{
  "model": "contrastive audio-text model",
  "noise_aug": 0.002,
  "hop_length": 160,
  "spec_augment": false,
  "loss": "softmax",
  "embed_dim": 256,
  "encoder_depths": [3, 4, 5, 3],
  "text_encoder_layers": 8,
  "text_encoder_norm_position": "post",
  "text_encoder_moe_every": 1,
  "learning_rate": 0.0011,
  "batch_size": 128,
  "lr_schedule": "wsd_sqrt",
  "weight_decay": 0.4
}
Rows from block 12 of the audio encoder, named by matrix and row number. Rows with one number belong to one channel. Each number is 128 + 32 x the weight over its row's rms, rounded and kept within 0 to 255. All counts start at 0. Numbers have three digits each. After the name is the row's rms in percent of the matrix's.
# convs1: first pointwise conv (encoder.blocks.12.convs.1.weight, 432x288x1), inputs 0-143
# convs3: second pointwise conv (encoder.blocks.12.convs.3.weight, 432x432x1, transposed), outputs 0-143
convs1.259 118:145158196112137097182115156149117150129154094101141124125118194151121119148195092151026146141106125119049121060211113131167137183105125133101125127178100091150124247146135131115103147185194152031090156124171164123113157109105106143161108110125099090102095132120142133126139111112137093173135099124109172139093060159156091131142087145144173118207119156126084087147120141147114142119090122110081128142076118091101137120149171099123107
convs3.259 149:207138134136142111108090112120124178103216082100137104124113136110111065076119063147120122110137126127091125193078076077151106125109087127134141088122135135114133158112111120158088117112111113142063112203151187173099097136117097130138122114078109137118186113073114151118167144191126101185144149109129079150123135197162142065119150139142177164123134176133126134123130111125134116111122097119106083180118166106090117117118189092157128
convs1.260 098:118083083149127081156211098141096173142086097174144195112102129183105116189188156119101130141194155063161130160135115075140092157177145136160122134065170126121080121142148110092157137105146123129159092116156087133161145066138085142108122136121130166152098142132141149175147148086158116095088140086139194155112187107121121094118112103168095142131114165164115138109078128172146122126107127131172108126132145179125107068126180139052161
convs3.260 101:128123191110159123201153148110177135119127153138111132142108124131097135120093129131086127118146152131148180103105121153098113118145114092169147140081179144112137129186144096096130078115139111153119134144080099130143166151143130153141163100134150119101160123150117190175113097096159126108099106170128164101079166092093148141100096087141069096092148088136125138128139169180145092169198148153137230091146095105114128132161118177135093
convs1.261 122:079119137151082158139171112169088158135125140060154176109127154040134105124142188118126158126147123158161091153065118130116081125125151073143151120183120177132116162115112132122144133166087149101105110129129151105098115061147175059132102124212116129212152246164094118156121113162121182168113139139153061109105160078077127163105132161140176156091105104146137112122115165134087154178121146174122086108127143107094114096087141092117202
convs3.261 140:086166045099153162126145162130056145089163166127135101147187138124162107100148137124156114129137186111099118153114148087145133133117148104137117122180148128138161136102113153111133090114146154082099126127151169114166084152137158140155064127148179087130123101102073137128137146149126125188136151083104161125148119166255118134146069142115224157135132145087134094146184119074143127062135088117155126190116151083119132101070221102176136
convs1.262 098:143144021113096070127119153117165098121166098198123156121207111155124121160129134161110137086171125159091115170087109143141111111105159123127119102064144067099130056111134097115112173052144166167199120132105121182147121066123127118135106141136087135168117136133101129125147084145134126139109140087139132150166180154156105173096202089078126167147166123125155165102193114114209125133139118136170142160143139145157176088154143188130149
convs3.262 098:119068162159145113106140084169207135143144111151166132084090167092146148111163132162104155078149120083148182106155090055132125115134068205093128144106055118146121097189094107167111096163100116092090126091138131127109135171098141141088154145141163165142165076070101122145137108120190062129084178112136148136170191197071141111174179135138129176182039123127100145131140127170145134180130145153074133152176127120105080084114129150202110
convs1.263 105:152096050107110103109102130164161159134126138102084151056082075141145129157122108158101161112102109122094187075162098117081067129177141142085112072101111149143126074115137130155124150125134182126229129097148082126142105154033158066155136128092122085096108128153139112164106116111120104106158141129130145133165126110105088132098166112106165167174103093186115116048152151147174083079163154108133164122086099130094153081175118153101133
convs3.263 108:169125166113126085112106139129190137127147133131126193141117154137083131176078117127131127095148098129131165049138135161106084126113163171108164139108119130160133114118109146134135166161176154139177124187063096136152180015168094131140145123164115152153169121103152119149088143067082189078101130150115107083154121154096074093147212153113086099133051077148125134117089099112109102115127193120115098105124103107163119183189108151124184
convs1.264 103:131134102107122207009120192124128114091153112114114120106118146125119143134143142110148153085150155093172143113157142116129091093077121119125132069136135181098107132076184119116121144135160123181152149142125103100196110184071165111114198083138186123134119069062157144135142103132141149203163133138104140139167087126033107136097093139124124101093134108096144144099103091106184140110160134110134172112132147141183117141098105065100083
convs3.264 081:117137134082120115076140126135097095129111119088113124154143117104189154117162157051147150034133163155087115154089150198144104142088160098036137146166094091096114058112120132124134155207128104106138130157130120221080057124149088097133082116129100168129088134132197107102102089127062149131158125101119152099112062128159136108134083097155121140178082137154108130132126132106128112112111069110076125134121135069123074133093188133122140
convs1.265 094:092130133086117169143148122159111046121142162177105133136127067132140095143134132154087137135140118079104083165164063157147110174057110108061138213183118144096078175116159101122153150174166128053099126138128148160101131090158106131139093067121139134207125194135125160140175103121131108121125110136144100147128065136093159137165147113127142122144126130141039095179156130093139101096064119146157113167124116092140079171102157135118101
convs3.265 094:082120122101180185100141140130152118087076149119130093117097103200118196099116174165140119092115095154114142089197150109128154155117100166084165139153140123154122106156120111107133111188128093131094111077098153129160137174162141138138135158164156184113083128100101113094129125118111135107079142139138140131165094121087089142107171107068104086148117035182076128139090118138135179112150181152123126159122143111101170094124132167133149
convs1.266 096:133131169151139080118153195119169143128141122133131126101175162156125173160149142135106146106089095119203100136166135156127127137065137189118119170154115125144085189141168152110127117154149125108029131107132135142087128086175125105143149120151134140179171134116109162178157114067093171126103128135104122149112086124035116132155090139122133129070149171133107151103151117159106110126082113138138129132107152088102149168101144129066086
convs3.266 090:109174122165117043187112159143107141134074118163046100193138137091151131134171080110128111136108170112100106078091113111090170146103149085135113153119131148051108158122178164140117147135122124144169161193081127076120156118129101104171147093114121132127140147162124121157112086130127136089148145180114087073111206149150142076097046115112163097122154140089108116143180124076123124112125105130115095143130129124146151174117132130139069
convs1.267 096:125065166129141134160137071157190078144144127138095096080133112131096093121161156121118133164138165083118146084101126077089105116122109133125166169093167111112111059072138127128088162089120138132189147160124136163112182125104148074113116157106145134142114128121125144109165144179150152122135134156108130148130110108149081080060119138079159168163139172080169136123148177146180150091138145119080140079073122144098122055152147089161188
convs3.267 092:115134149138114147060135087111158147103080110134071166123109095134070091113036189131120135123143126094089108123122130055058121132149108100140141111077086137104101142179116145108138136173155106112155137105081145160180125149138131106158176149118142144113119130096100151131117104126132153195122105117123160093151177157073136189181133069156101130113170140090076119163160170156115092204152137114125143169114084148145142158131176129103157
convs1.268 108:122143126110126068139119139117098117138184151103091116156148150170109114186161143121090113127113088081138135132173090136198109178148147122156138218103121136104173107127162175118125043100183118089095090075103126173107173128144114119113077109097156151125147157123123119123141118092132058063073111130129164122106118146158148122146223152191127104156101118168023123168187149114155137129116130096166107108118139127111135095140154150136127
convs3.268 104:099132072229124106178146154179071132178099146112142117115115141182069120142094210094157094156104097122152107103176190168108094181185138113089074098123122119105071102144122133097142097115102162084146120117107066132108158155134116120074148160151155171135114130137137158099138158108138132099130004138103134107163126139123122129154106124124126119191137090126114042073140095106152148129119106083100147121106069125154082158118097111155132
convs1.269 093:121194176108132106137158149154159158113140145155105066114122128168145131084110149123091099063122127122035119136199092158142106178119152134137112147108072091159065134083089160133113126148149148105085147141122175109112135135128030108122122127138155071134142113107120121124107126111096099113059125104122117155120075126181134115192190101128148103141104126085132138147155126122087128128068109114157167118114127120114082149100103127187113
convs3.269 072:124174130099083136113145158128121104194126090128148120121126144166108177083106131142195116104109114131113108143147143090146104180107125131075111106116160083117123163129078078121137152152109144151114115160175148156079161121173160089135104203167096144106115177126140110100112109123140106102204154162082150149124164122112127145090145102174155205158108094153162173163113114151118176143120145153128084122184089128108141093124139145114113
convs1.270 104:130079092104162149089134106106147142140147110138136143059152134083145107140105152088130147153161116160194149144131150131135115136131164136100109173174143114123116094091163112118156119108097121157158138122125184076059112170112147148119199107120143139060127145125165132081224155129109085155124130121088105148105155156113121114151110098088047129080140149115150108103102150125160114112149123109138155106135110159098157119197102117143090
convs3.270 101:159139125153089135075115085133144131109135147086119099172114143133088142143104092099174149131135111104117115098090159146123138143143126107122128096142155118174141132105150132155110122096136151114167133113149107135090134100107106181123132152130144110134143111115153035134148104112084107152119033063122110148139101120143109131112148128101116097128128094123181091049121085118091172053086094135133027166112161104166149161123077132118197
convs1.271 101:125097150113128170124104184136111109148097132122116127109120094138052170141103055159103150163121096115180139095204120099127134059084139124085168119058137114102071110112105194111148092113118105167127157142116144116119146198118133132133130200057125091086113101117103101117130131094153134074142132135076149156149081149135140099184097073162121137155134155125134159134157137107132167051140095096125157102082110163192121144149143093106094
convs3.271 105:118118148112166159216146107145249110121108112153103155100123081114209103150148134104136133150125138128133100101129101119075162148094143141166090117124107091092116137126111192091131150179183115114126143114036171154163154139126125104185164076121102123090134136134176158102098099089143153093095162152122167096098142121075093114129142142133101124145071082107115175163126157132138113181130144157160146091136126134100140167123102089165125
convs1.272 094:130093131173143114103159076142101129124085156128145098082084117135113109075162127119094105143109122128132142073121118139099172081168108149115112098089108094158173126125110060124131156079089131119218135161121112117185124163104140173128136144133130113156157139182102129171086151142146069105124130168100153155128149157156128076077082116129182178153104130149151133117168118137183136079170117120126167154093112132132147139076084246142124
convs3.272 088:074106096173163104113208157169111138113125094154106098110081123099095194124035147158132121127057096149121110162158156103143110137126100170098142117143134107129175139200116062130182104114100112149126102071165128086100142087141137147093105127118128154114083111145174157101130067132134117125133119178090120135100189121143172121127157129143179135169065143118112114173151112132102146153112091133113158158177033154088134095069152108162149
convs1.273 112:110136110174107137138184158090107127155054125048167196114115142057125073113106169141091115084084105197154122171149111128155156060133111104131140103128104210163048150110149150113076151103119108140061128108092094122157128102207144087086116133190145155192123137149069132117164083145121150163155148148156090112108136094139152130127164091169172113096149094199119100127113121168116132129092149135130109129103106126149130140118116124085160
convs3.273 110:143130120157127138082124114087109153144171144149108105108193048152129115125131154167118077080083097106136109155120136103101096155091140074108131110132174099125145111106095165126146084136125093107132117119140176096114105127130139123101090098121135112155104094095089154120174127120088102101112153103078108151160127220187088111162101115134148146142092161117110173139136097090136150091127092124079178197143136089069084111079159128146179
convs1.274 101:122088115087130116132129077160114091067084138155122122071090092086129137119161133096148072115090153149091147000114113105140136094132164188160100102092095080120109099129121141188140121117099129135164097156126064137172136123081114109129109143115119118124139143178110154113043160156153095134190093098079128150164149170150121142120121127145083164126186099160115117179158154097160175139157118150098154139165126101148138131064147171152137
convs3.274 119:181196123097124125143085092125111132132157183149118200151159150145108059172086116119094158110201168071104127088126122132095182093118165091146123116120151142130112135098159162144044145097173174149124108067068134134101119138140120076146155112127101137141116135146077156173163152096102142115143139068138048118120151143145081109135132125068081106111203087130162123118175165129140157098107172126146096152108147129153088202140088140106093
convs1.275 103:109111094103148143139156137152183113094088158150108132104126167147163108141145141075087109173160151124011130124112150108096140126089138164045109070169105158130145171100195084170152151123095128118155115124100158121081091225038158144138118211175176101146135125134142112108107171109155059175191116094135112153101130086154140156127043126101133057103158113118105078083133148123134108185085133125132115126105141126146110121140136143149115
convs3.275 104:117129151152115146152122110101126155094181129094188087129143141099122138092107125136152138137112117117089151113060155116130127113159097173152131156150133130138178142125122086133130098106179181082065115168121138111145162077152157147143156125108140148127121159086130128115099146136166106127096087108161133194173137155155134104093135105123177179184093118135119115069122136164123147088073083135126101156118174122104118096086054139130167
convs1.276 103:141115160111145132146105118124092120171192099111127111092119117131153137110123161172168151135170150129131167156145134117153071091087140113116109105232148110098161142087136191118137131232127141036117134121104137128126139135074131098119135097151112131123125177106171122089120100135166133077172192139129120129138127171158114189118099142154089177103128182135144135128112095138172091142160118137078124138144133157077180124175100054142099
convs3.276 095:107117180177099121135136103129139179161131125160169141096166137102162054143135131126145136154151145142091151114110117131146162093171165128105196092115140153102129188084180123164107133127174158158112107119145152219121112146154162098114159123199141123160240143105143062136165142094158120126128144097084080085119211125151159121160178134086076089170107104135123117125101081169125188136129121161061126107135133145123107110162118111060185
convs1.277 089:134119200140077159149112120127075134088141100148136075139111125121091113065146141211110137162095089147187135101182133137171130095150065080085116116119157151093164089110117161103091090159177119174129121136122114117188126089116074103145119105104163134078114113114119134123103143108106104166214152155108114056096124116102125119116153087153173125133173169107187173108147145112122111091108102113127100184095160146148156164095133088081126
convs3.277 077:167125148171118172210193210132161049137079145118149079153134125098141124184123048116142117141164137141053146142137157108165128214219136153111108091180133141144087108119106136166152130132153100150141073185150102112120107154150106089156137117117080117125122137121130118101228128106062161098150138167156118148191134127135103123119108081165092140161108192145157129099123127116071121114116053113163113119116066134110144135136180135146154
convs1.278 096:098132113139172168176090140152178198118163156133131112102144147109149128140142117193080131085219154119060121123163184160148131079075131143127156162169108152146138146144181157153125145135160129097164180141109111137117098169103144147149129158137161123137132134063172129130116158062115145149161095122070175148151078146179108134122105178123129144112046103100070111161121131159099132206099111108135156074102125097092130060096127123137092
convs3.278 091:150115148048058129157096155110175086120153089082075124161121149108137089125129109137071147146145097156119111163128137167104188165146130120097069167121106144125158141145151125128099130047068135218151089127160143179116124172135145108150162132102108103140162117101107066090105140122132113089162103073120095170111085082066167131143157111170100138156162112129179090091133147131136096095129121138117120109074111133168063157100088070126118
convs1.279 106:130174137165130077152120189131121147120178109092131106062129139114098115156084114236158126097137087100134140132128132120088085055074107136113132128221122130135120229079146118122134126210164151121096158114121151116076159126091145121163148134134128198110111109083197131101126099073152195098169130140085112142183048163139099145131103133112086172084111081106116136121118102153112128184130117122123148130170118090110128126106038085134151
convs3.279 107:097075090100154156095102132096142132079152103141102082107112116117175141069213135156126118102092141176109095123151140124129116212101105088124085137130104112190176119170113075121110100115067047105141056100134137150145081130131104086126047092153149148085126129127118162148090176159117076132145158137166140176109127099147110122008147172117153137117016136135132143120127174141117152132122062152114139101121102138039140077105083115153100
convs1.280 106:079133209119138132124119130120131122112129065147163173140114132142084151106094095138132094103107144145111088089112180152177113152075083150134092137131161134142106189107145143115138109148141142084116093082119203104098126120154078117100091158148125165169118171078135077121112106102079059101109110129118084117084125135132171143180090027124096120134176119215079087157106136109082166178118108116087119143179130160134107153118149100139095
convs3.280 094:140142162097154136158159129140121173134145112129163164124114172124113141108088129115133146155131130099126203131127081135127095149158105205118181112111115109139141200134113118085119152186121138103117148113155161122144204108145120145121179174081122080125175121062113147123138122141167133176083099112101140082101162186126139154182138127104120152162114144075086154174111098174113097151111143094139191129152177164164209147134096152114171
convs1.281 109:130064147165130158076123159103121114152149132111093084118128152159102168123123185216141139178088118150183185149147146104101151090144140107102196125158127126124123110110113150103131169156155117106127111145082137139144131144088118108130170091124160087108076121146191194137140133087112136127114129127139140142111107123120138170140181115127132134167145118099121121117143140207156132087220094173089131212166095127110140131155168051121155
convs3.281 082:081141119087127139147121118162056134117172112154155098123093154099152121118162168134141143156122083119130110178116122072144121128133047159113178145125139151126121128104096094083105134096116105094148124157131139083160118131190163152119175125143118113081110128072104140142106124149154078164171084172148189159091121106112147117115078217107116139126091122158105141135116127161141130124126192133115128058142093137097121126116144069176075
convs1.282 118:145043133155178089120118156163156148095138137138098175171107146094119120116140161132079158081205135177063147112142113104161130145115126146081120115172143173125116024082152087158181105125111107066211139147128108111128137105088133156138160109153122118163113145164112142133156116078139128132140103115126131134131162120112126192138154125137113134080136124151118109149098125155178090194123075135156108121119114079148088135120151139207135
convs3.282 104:093147123151123171120098104088083126093155133105114136106107149111044171131051094099145152139116121143127141144006081140123084092100145063090137157127139140096163145082129104131125147093125121122147116127110145096148157024094134117112124147045127156126099122045115099088131109144085164165131117153078113131146130104107128091130096048113131131114143113084109125137089102150109049103133128083092145148106117107160143133162150141083160
convs1.283 092:097157153116133176102102079126145132108144109097113068089142127133132116161121094101154093173112139112131130146146193139140157137175127114161127181153109213125176050071198145136103131125100082135143104113152105145166085067112152068106142080131144159091171128129150180116147122125122078107060118149089118121082143124116167119149122112148022090097125122137138077121091136135138135218122157128074167080178103134134112146135144064087137
convs3.283 087:145121129144187121255092122164061137103142164145089136136112125121221120136142123133145166117110161152119082098056094104098149107086124151206156124118141107089071147081183120135098109152089120155098137085115097132075159078117108138126155100117138138127164073100113119160132139059146133096147152142103088128106187129095151150135097157124144121108122154131094103140135097107152082097131154151142156165114139151140169156121099129157051
convs1.284 103:110207124092082111126131106142161128074119132151111140148217132124153105178150165096052121124162060175140094138101116132145124097110109161104103235127113126117128206145149136126139120120127124128091138132111173136073123108175081074147130092131103152165164143123141141172168130114146138120123144139160152087126114152077153114177138140114149145068175113138155161121156124102088092103087097118202148128097095146132092134151112146146145
convs3.284 119:088050118107164104133110094095134145162112055152145086118155114099135133134140118156111064181069103122107102137118128174149116143175112111091111171111071110137102163130121100106135068159092044161179129111078128163126151083187106147101055114134091136133086139142176132068070147149117113113145149124194168126114119066141096102052143170121136090136083152163157116074078122085142087131106063087113113115121124117053148122101115135131103
convs1.285 103:100123143166115082196155155105102116153127129110191106100081159152107107137057069146111176119052118123088156115104154122114122098083160117104151125134130136138153250105161123167105137133142095105105169091179140112137185184110157146117127186066156170101157117132097151135104134096127121115209156155144164079157098126133159095190121104135150094164135076180106115102136102162082089120135126128167137138048144099131122123083134122141118
convs3.285 101:146166158095102114119099148127101197167118153072112117192183171197178117160096085081118175135193148099117121114160124132100083176103145146110090106177149165131113165094139131132100172120132180105139159085149108121151103132138099118145110153151101113133131118126095095144113103115095139121159154141072074095135107141132098157167110132130139122096182079110186115150138135187048160137105142124075137156128133059172126147128155158072154
convs1.286 104:148161091153124138154090164171142164139155133133132124125133150128121149162224134133074107137094148084099105101152116124148152096084149173145134069189067142165138130111182124127176159117171169178128133090127109143131149178123153156119145166201114146167144118039070144124166146134181145146147168123111136130131141149093153174089060113101128092139118097137102095119105101129143162157080136097111140154085138108098112149154122092147109
convs3.286 115:136106132191148139083102101073160151096167146181117156077118117108079115104120107087092056112118169143141096130123131099080223099096067112148173135107114115064140141104116109130081131171152124204099146133106137127166125120134141132195125140156127108167174110181131125105184069142108110144129140120111068098097104123118129106116162126156050064208104137094142144104138145131124128120152133125123172145141108157104124075141168070224111
convs1.287 088:115107125129082158141091106138113172141151113111172132128115114101074146105098147168140128099113127106159105131170157115137098188131131128144135112134122174165159097157127117118038106140088191152153143087115100159143173150085186086112087096047160187104135155136114140155088141142133118105098147140092123152126126165130116089154110140090119154180146151174120119141125133099112155121094156127104166141127150152146161173129068119142185
convs3.287 075:179144174113103097153087129114129178073148147162128139182145140117132101130116114121157096171145205131120137125162138112101215133116117165189127165151174150050158157106107119156124156086145158143094096116191152149184116155133093090150122157115148112160140145120108152161123152130174165137150163098163080150097130106166145091126144143162138154103187079148093078143182105133177080136153153153165099207111102166103105145152115133140125
convs1.288 094:177078106137098112087096074101132114124154120144161120103104158128148146166195153092149124108183124013159121108160157101096119119160143125134133138061134132114113040149148110132077123136110132098197168178135076178148126026131110093107163113089097113119106158094168118199138118134123133139101121151133118127082151176145106129139092183127153084183128182109194159141113088104128141178101217134100141079141137171161144107142157154062113
convs3.288 086:140140131112141236137153108140102138066101103160182077188165126139138149102139140161137127154088180158099139172131118067097188111150135146124183148136151118134164158102132155111101068071103113041101146210154164124152079175113109119151112068130174095137100095116106168144186149139152114160149158135108113145174166180172128113120052105111121116204098118116059077098123128109127088058076122163147110192103148135110122117066201103123099
convs1.289 106:149098067100083103179116102116165165093133111152088143097142132120139134173115121165123160101139144115071093090061071120122119085144147134113139067136122188125120083080128117080124128171161192127196117126177112118188128111098125102177108136134129074153108149186144137165092146132125186152124136140079113134208116141124130167032143164097194206147160119163127148101165098160174136176099182114171127063086079048109135123124108180106150
convs3.289 111:116099101093097171086188131181094103170076084068138075169140166107135161098149141131140117093137127088156118122121149135157084128156130128128129118153100099149144111145110110146191112116095156097119151153146150076079124139080117138108091145177115069092117173168183119119053138182144093087136133126124171165110107117127113115109184093107144148148112138118123159035076142115137153128061082154112078102129127065118132115124159092160138
convs1.290 087:100117094192116139128153110090136172115137144145148109095127140073105160180156115166085110100109121154116121136150119135161146150113099136104111091134133127133129138122097170092097145109134131090107168096115093163135164113165144056118048109167175165175131128166125089159194124118084134214127170184165052081119095159150100107146143145114157107165120072174200198133095186106168197126095116149101125096149106095098132131114096109140130
convs3.290 085:150197133164153110162087138063145155090070154212126129113122056168179121126174158168095132120117144180100110130177100116171105141140130127132100118124108140102126067117141153135121088058041137105139118093093109134149125150126185106077117095118117189116138117146131146162140120132111127141151188128140133123098115244105136150106163116107129184118117172135081102140126106110104173138070111120126158133060122140112148143127080156163177
convs1.291 087:075130118138136111160183166142198127151129101103150124112134146076124125114173171165044078094163137101100105130081103144074143143211142148113114150093151139140186069124055132075126085149117072139202113134164084111199128100124151128150147144140159133142117145120134135212112143120133163093147145081026137152142135098150161095114145142133201153099132160135138163113168103128110094142092100124175174122159101099182142146104096097150119
convs3.291 069:093100157143187137147101101129132165125177100112174097089074143159067123129035183127129149157095170192051131143201125105142132101132086126162139151177105170135148141128158134138124106092111118071109112168142128139115090158134133120151150146142104156129101164138204158121146150150145080106160117092141101183157133182147161091100111071185132119124092162134140112135129098180118127137089135147122183190102082131083110151097124149142180
convs1.292 096:136072147079135103114111159063107083145143146163125097095132163133088149105114143134102109117118160100116122047145145172126101145103125092112129124138148115119157092108144130182112164168105135141164177135116067147164104220157135116110119200091163172085139120127118134123111120086126120103160106119084147049172118142145104155165107119203112105130073146115069157146089116185150144114157143191114160089143161087154127094103131186111113
convs3.292 087:068091175083114149080134090198162133071157106218153136110083097135225087131186141163120164126095140136095188134107102140096131112160137106127159165157101139097153040093104141126102098118133086099124125154113076110114184172133121136124099138106121099134132163136080119149122155120180116113145097123178127184194114155151106047126149173120142135104086111096106198095122151140166135118073125152059103143164201115134063145111142129186153
convs1.293 103:166126108140133160092114125110121124087095079159158081175164094054142160123122088223143104142152135102192107074127138112115124126107119171107123102159176117116156103175127125131097183115160121183152129178106104141145108124171075133097144094155141169143159138099116138133134130120204128140110098135091121092154156109091099119104051141132099224115145093177130187099133108098113144126130091106105150143134099091131155152185106091153131
convs3.293 095:157189144127142150029142176118084103165130069086148072197154243137133159110107180164157104116155154084095159140117090147188115129023109146132130148127122114117208103127117134153078156184097164070097169117088161103134131105104162130125135190186149167117125158173118141136152069150146140118091029145142083133128182136143161196115143122123140137140158138122093108111144150170164135124115133096119138083108147167140145157100165080114067
convs1.294 091:111116113144156124126108156133130152085111168114125075142108119142158146078101151141095105147149169124125135052114132110131111086191122129129154120098075137093179134147094117141136153130098123137191121156123086158193115200118133037124113157115099093084134087089098175152076145075142140158158189110141128083175070126190099093097118220103221125187091132130142155129150125138148076115213139196115178109131128093115184121142082155143061
convs3.294 081:132127116219124122122120165123095162192122157126104120129198119129031084161015084124155164132145115131113144109076194111144097150198103145049087139089074138127098153092112106142176137163119158105077124151100115114162087082171110141112164151123082160062112140151175095123122082119146135105099133135166101152100138136107161148175079091125107128152156157147134120123124091161122141141116143103156126151112055146147107134129118131022190
convs1.295 095:111215089089161159137094177108149135116138141144105124146155089153129143162132143140155195121127129143150109107119137151114138144112144125147106177174134165137111192067140109109096119146178118088114122127123150154123114049093087136164146042117144122145121146113100197113135078075157150108072137122084150119125075120063116127140132184103112141107148162153085170124151199115115082160131138108111129141157124190116121121191113065182075
convs3.295 079:086130086135140110071128147058134116124124082178110123147125045149141118124162174140164105170070143148139085118124126120160124131138108137137153212160146119071159144117126133101157140111115102161108085107109130124149106148198123168132133094179108119104118168143132095134098122132087102115111119167198150140132136165095164092116108126104131095122117124190112158135105129098132119104141120121144140182111119154115110142137162157133094
convs1.296 108:146199135108062102084132124131122130125145129123116141150167119150092141146112143161183169152138118152169149136117160142155124111170128123115127180174127151134076201083146167113149104138130242129032098156064136144106134113172121166119182102113129127106096125133124104124170143141145149146130103124143112114055143179089153120117135134147104134047170145128097172134107119132134142149160123078153094069171132171144119127142117078125141
convs3.296 112:133151156092111112112137130164094117129127156113139187176161157119138131144149147130137145115162149100184153119104114127097177117137167155153144071114130111131133095102154157204155162141204197109113182147113133062133128145050139128161137142134126098190099065118151143196130089079138111100125126116101154102156131130125104127237100099153132131122213130096119168135174170140092126136140173126149117106148132127147103148154204130147164
convs1.297 104:188055116159119095157150093172134138140127110161137109048110140145124145163136067128139119137130131143140150114159123180178146122171102150096103136061112114141075065176172171155113089097121155086255112097099065153134120090160119062136139127138158156173115150116140125150164119157107112177097104163116117125136131146178153114145141117178142191136135106122142148187145153115220071195115159168159139153152123145118077146108138114125138
convs3.297 108:146121159186079124130083117103095108133171150096135150129146104193075131169122082093184158100188092110152162088146109153115079152122136132098133150147093106148119088106160131117105220144116156158131126108120082143157104094159099102138144149121116144118145139145110099064134140129100179105159118126153128134137072138130102145172167121154133114094176143159162114162121071184070127155174105098138104056148112110239137196253070113000177
convs1.298 093:128045145090113172097097162110136192126141136132080137143082116095117125102156136169128122124114120074135124063183178154121170129079093146080134108184160188106126087148174140155134122114118153097122157070107103054083131088107123165137072119135174150168137103185160132139139102176141135146120108166131086140121088145091114086134067083161148065173151134109158122155120100117201142150083119175015171130072154152175104130163140143152086
convs3.298 084:103152129141124120144151109148128150109156125149175136154168085137163157133158158118103121172161175183156155125224104088182208140110096193108171159194129133143170106159124136088148142102133104158140083158198124128190056114162154173162148079170139109104121119171164138121161164137167173120214148145146105128107130105132117129134112122153176161103180159188124127112188178150164152119180184165108123083133084126132150159138167115138108
convs1.299 112:132159128112133168045106125171076124155134131111137148127131145139155113151103162083152106123123113112172112146195113121098133079162145081098143131093143118088079183148110119145095108154085100108077118135089154133147173136128228144157104110126164127091117168130131131103074176181113123084149141079128058160128163165130123137120098118169125074108107150170137139155117101118145155193094153206152127136142175184157127158076177121108168
convs3.299 112:114105132123163130067147115113133156180096079073137128171133117113147126087150143118105099143100109166160151186100086077166089154089111126125095117120150054168127140145075132107093095166139090127051135176188160102113151145143134175089099116101094176106140131153135176084104131173089089172070135156121106121142098164095137166143135161089120133110098142137120175145084162094129089143164105106083125104142173104075168089089190138139104
convs1.300 115:141208148154081142116125119067152127111140169134129133106109150043112134170141141147170112124163086139124090120134127127128134215076132146172130179125092163155120233171158157163065153161167119087049148116124148159117170086177145135089087067098113131119077082153185114127134111140152131089119157113106100158141100134110114117107131124118114081139105127137036166144110095133117136128145118167123147114173124144118109121156108148106119
convs3.300 138:113080105155128097130113130084136134105117174137096131099122121185103151150123167170097106122113150117111097102189097175117128106062161069125133137211126103124108111103145175099130142114108126114172135129078094095102164084161151133154151131172030098151173133134122081104119137131089213099123097134147131125124142110157147101132086132103106104099126086177142096090144129093109106077096111097155102139076117143157159160093143202093074
convs1.301 100:155162142130094158152127159115151118084168132154124102157127113109142141147176148145105115128124116166117137170173164171124143185074126115127090168190119131136076189124170131155124150146201184066053109092143204193054142084195120112122125078146107152179127132163118096114146135122124104201117102132098103111111118092098141148140129150121119113083113121121061144110157119118110111096152098149153127122112136114115147130132197115092152
convs3.301 115:118156113156091081127132138114114143142202080179139123201200138052175117165173099120121140176128119117081117136072115140134130120161168121180112112148092156096124181068183162104126171138173126087166166111081119111091125073094114124154120087125085065163150115142146116143155148106179170165161114153136056142089153152147153092158063166148143156138198151101158113159206142077141113132067138142132093145142084119136165168108140096064104
convs1.302 095:103079072031126102207124127159110129125097162154114166075091093200082087218205163139113129147156198070106142121151117122109149131168133104088115163056131160114104106165096115108110121123107164101157120121147111129165141030141171154123112107166140122114130170140081156164105143095089121162150123128156134129083105163145124128064084135113180121118140124155153127120142134152162174155120174167102122132106143158128098097074156189053184
convs3.302 090:096086168108140151099121108149147168127150154154144186107150123133118121132122107103076131059133047126138163074105087155090110081081138140094161152157095116084129092168114129128131196167149134168140178157135119126170155025161128158128157144135099191153131185095119185126101157119127169115101131143152157132115144093110070131149155149120099128078108088132125167117103164213133115174206215069116145156186107138144113186135104131116176
convs1.303 122:121147115125107103128113170115052082164135176127153183150142168167076131141195108131093178114117099175096181148137125113209128190115137088155097097083131126111030150151109151121126122180098131078114095094113138123118128139050125134084084098115112160136150127143117159114134146156103076134119094080126115099133159092161087138149153100159194109157143137198103144110172183113157176131102135161105087140089160164205117109125172123124147
convs3.303 122:077129183123092114107141144137159160107152135129126134114136064201037156169015198136156192138120164148106179095228116134122148084138129150102117159124112187073141075174122109100146133076149163032085101068130157086148160061148153105164151125156152174129119122080152110095120161059131162158093087129127118071127148094092115153117167065123108134128124047160119105099137140144106130115130190092129154094100088125124109119150123156108153
convs1.304 105:148126109140130129083112185164151124107145133128124158089162097119141130093109156126174153112115154115205093209128171086102109138159119120123102118174141126127128095116158066123183136132084106137170137142160120148168144100167128090125162114150157094156081153054197138116147093170159145113131131107134149136104134091137118143149148129121065150106117097118123155116174133118135145117168124142129141173157100123106165119204129031195049
convs3.304 103:118146092122117154093143131103073110097135149053081108153114122141146164106144079115136116118137115162117094114092185153152141106112139098122063093124151093210109141094147152138205113075141164044151148145085144139094182139143044137116049132090120109142136101186169078132120143151078135132161091132086118170169058091140100114134129137121093097133130179095157149115151180089108133061045111133130084047117157112151114101141095095133169
convs1.305 119:141156143170100133100166146172135141119140106115163131136120157056132112114137130152081079149099126114114121137058142110099094160113155111144109113145181167134086164099094120089131131172076143083122182138106167112098137044156151079086123121165129135163123187195109130185142103156145216123116149141130119117131169114105142156140162089149188141105133058139129141092179109137075163082140188166141155136039105084136137105107122102104208
convs3.305 162:115144053171142133101095122095055174125195099085146027128150139132191134090153091172157080132111102148056089168099159130174120137130138085124128135146161156147142127075147127128129105091143093114085128128159132151119112125119111137112099129122102073129152116073104117106173208175083102160157124125130073171159109134237159098104075164098188178102132206129156074115155110076154123080100087106136079152106139097116123102039144130159125